From a checkpoint of a small image classifier: 15.6M parameters, patch size [4, 4].
Rows from block 6, named by matrix and row number. Rows with one number belong to one neuron. Each number is 200 + 20 x the weight over its row's rms, rounded and kept within 0 to 999. All counts start at 0.
# fc1: MLP up (model.blocks.6.mlp.fc1.weight, 1152x384), inputs 55-109
# fc2: MLP down (model.blocks.6.mlp.fc2.weight, 384x1152, transposed), outputs 55-109
fc1.707,185,205,203,185,170,220,200,218,199,221,189,215,207,206,211,192,177,208,190,144,184,178,223,227,213,167,197,189,202,189,214,207,238,219,195,196,188,204,186,187,243,183,210,220,224,196,192,163,206,187,193,220,190,210,207
fc1.708,204,207,182,229,224,201,191,222,216,236,197,201,198,170,212,222,215,180,177,211,207,183,193,172,205,188,208,192,207,200,216,199,215,202,186,205,206,235,179,233,197,154,245,219,174,186,232,216,211,232,166,169,213,191,204
fc1.709,198,195,202,215,215,210,220,182,181,221,199,194,239,182,180,206,182,191,192,172,197,188,195,209,192,183,192,194,178,212,189,173,180,210,217,190,196,202,229,211,212,193,214,180,199,190,183,179,205,185,193,210,188,172,195
fc1.710,220,176,206,175,182,204,197,206,196,208,210,204,177,229,196,192,178,222,171,222,208,197,226,212,202,160,203,195,209,221,203,179,240,200,187,228,201,190,190,223,195,148,213,204,193,199,207,178,207,148,200,210,163,183,211
fc1.711,171,189,177,209,201,227,190,189,175,188,214,234,230,178,190,215,214,166,184,196,214,224,225,190,197,175,178,192,201,215,181,244,234,210,239,192,179,208,169,206,204,188,207,153,197,194,198,238,223,215,182,226,210,167,233
fc1.712,181,210,166,209,233,220,188,214,219,187,175,193,226,177,211,197,166,209,187,224,216,207,198,196,234,184,224,189,207,188,195,185,228,173,189,190,233,223,166,238,193,187,206,159,212,188,210,217,183,189,190,214,190,202,218
fc1.713,180,203,193,222,215,239,194,214,207,198,207,236,209,219,170,198,210,217,195,212,220,192,214,240,191,175,217,172,185,217,168,190,225,199,186,214,175,175,204,197,194,187,205,204,196,185,189,178,199,188,229,199,235,179,173
fc1.714,179,188,203,181,205,221,198,208,181,169,182,192,211,203,194,216,193,210,198,185,201,199,218,206,169,188,204,204,205,184,216,227,223,180,234,220,212,192,187,216,204,197,179,182,216,177,200,188,198,193,181,192,198,190,199
fc1.715,230,187,228,173,177,206,207,210,223,189,196,214,201,196,192,222,187,175,187,211,194,206,203,159,216,213,211,180,212,210,184,219,206,201,215,190,179,170,187,204,223,196,210,230,213,221,207,198,219,202,264,193,224,194,214
fc1.716,203,199,187,196,194,181,159,193,201,218,214,189,207,180,207,162,213,195,171,168,215,190,216,165,203,217,172,203,179,194,221,176,188,192,147,206,225,174,206,211,198,185,196,263,177,220,179,155,198,173,192,203,200,223,233
fc1.717,202,199,216,228,176,246,173,216,166,204,218,206,174,194,188,205,195,194,204,185,205,171,196,200,225,166,224,226,179,153,175,174,217,192,212,231,222,177,212,182,197,223,190,194,187,192,216,201,225,196,213,194,205,183,214
fc1.718,172,191,226,210,169,230,186,175,169,173,220,223,201,196,191,223,207,243,191,184,200,202,207,203,233,158,206,203,197,196,209,185,234,195,196,185,218,208,213,199,197,204,219,217,193,189,180,183,172,199,215,170,200,176,225
fc1.719,189,178,193,203,199,208,211,213,160,211,192,195,224,188,195,246,155,194,214,229,196,180,218,227,209,204,201,192,243,224,224,173,191,176,201,204,189,196,231,193,179,197,203,233,180,172,199,198,183,181,243,206,205,214,226
fc2.707,191,197,186,213,233,190,201,197,223,189,195,183,200,194,205,186,203,189,200,195,204,203,203,177,217,233,179,172,174,183,214,209,194,202,183,207,192,172,188,187,183,193,210,183,168,194,156,209,181,225,195,208,266,209,182
fc2.708,205,208,221,187,176,189,184,182,202,191,197,218,181,217,196,204,222,211,216,178,191,214,159,185,239,178,206,216,187,220,214,197,176,206,222,226,197,207,174,211,198,211,196,164,175,190,155,193,187,199,183,197,218,211,226
fc2.709,200,193,195,225,212,194,195,195,208,203,171,194,161,212,223,212,213,225,203,188,239,198,226,210,214,191,208,216,208,202,244,182,177,194,172,168,206,187,193,189,215,210,183,237,238,212,230,263,213,224,176,220,207,215,208
fc2.710,173,198,229,158,211,202,220,206,208,187,178,193,190,215,199,201,189,236,198,206,229,189,193,195,202,201,211,219,221,197,211,215,193,187,217,199,186,204,222,196,200,177,184,201,164,173,170,217,192,190,212,193,188,204,212
fc2.711,238,192,210,159,203,193,226,232,229,171,173,205,186,211,184,187,224,184,187,199,156,203,197,216,203,210,179,212,170,163,254,207,195,190,210,222,194,215,211,199,188,189,200,184,182,198,166,210,187,225,173,209,225,175,196
fc2.712,210,210,204,179,195,184,194,196,197,197,206,195,190,199,178,184,207,176,221,171,174,227,210,196,229,197,207,251,170,174,216,181,192,180,231,212,196,207,179,184,175,198,172,170,159,198,177,217,207,215,193,182,207,196,233
fc2.713,225,177,177,216,205,213,189,187,195,216,223,222,220,184,208,206,187,211,225,181,191,206,204,184,227,223,226,214,207,167,177,196,182,215,197,181,199,193,156,207,179,234,195,213,274,200,206,218,208,229,191,202,170,229,189
fc2.714,164,186,197,172,196,205,187,187,203,167,194,175,186,186,210,203,205,208,181,190,245,234,200,201,212,191,222,178,214,204,200,200,199,195,204,165,211,193,190,222,160,222,197,210,196,209,219,211,158,185,229,219,218,174,221
fc2.715,184,198,194,239,208,153,230,215,178,197,231,210,184,203,182,228,187,197,224,183,177,214,198,221,211,205,202,201,179,221,202,198,179,200,228,215,205,173,202,214,154,206,220,192,222,189,224,233,225,212,217,202,214,227,214
fc2.716,190,188,192,197,184,201,214,198,189,203,193,206,177,221,229,214,189,217,215,200,206,206,234,195,227,218,224,215,237,198,213,167,206,225,194,185,189,238,191,229,183,175,220,222,199,218,193,194,189,207,180,203,179,158,191
fc2.717,176,172,229,224,221,207,205,199,180,185,187,179,203,216,181,177,190,193,178,158,178,202,177,233,189,198,170,190,201,207,238,199,227,213,205,235,219,176,229,205,187,201,181,165,178,163,189,228,172,228,215,183,199,192,206
fc2.718,206,199,214,175,227,189,209,207,222,214,147,173,188,199,215,195,203,174,205,232,190,237,200,205,189,235,199,175,197,171,231,191,156,193,207,204,191,177,223,219,194,177,213,170,196,174,218,225,210,189,206,197,209,178,188
fc2.719,197,201,207,186,195,173,205,181,201,223,231,241,193,216,210,195,212,203,203,210,189,195,177,168,223,189,234,215,186,166,195,202,227,206,193,211,207,216,173,207,226,216,217,189,304,190,226,190,180,235,195,191,187,182,198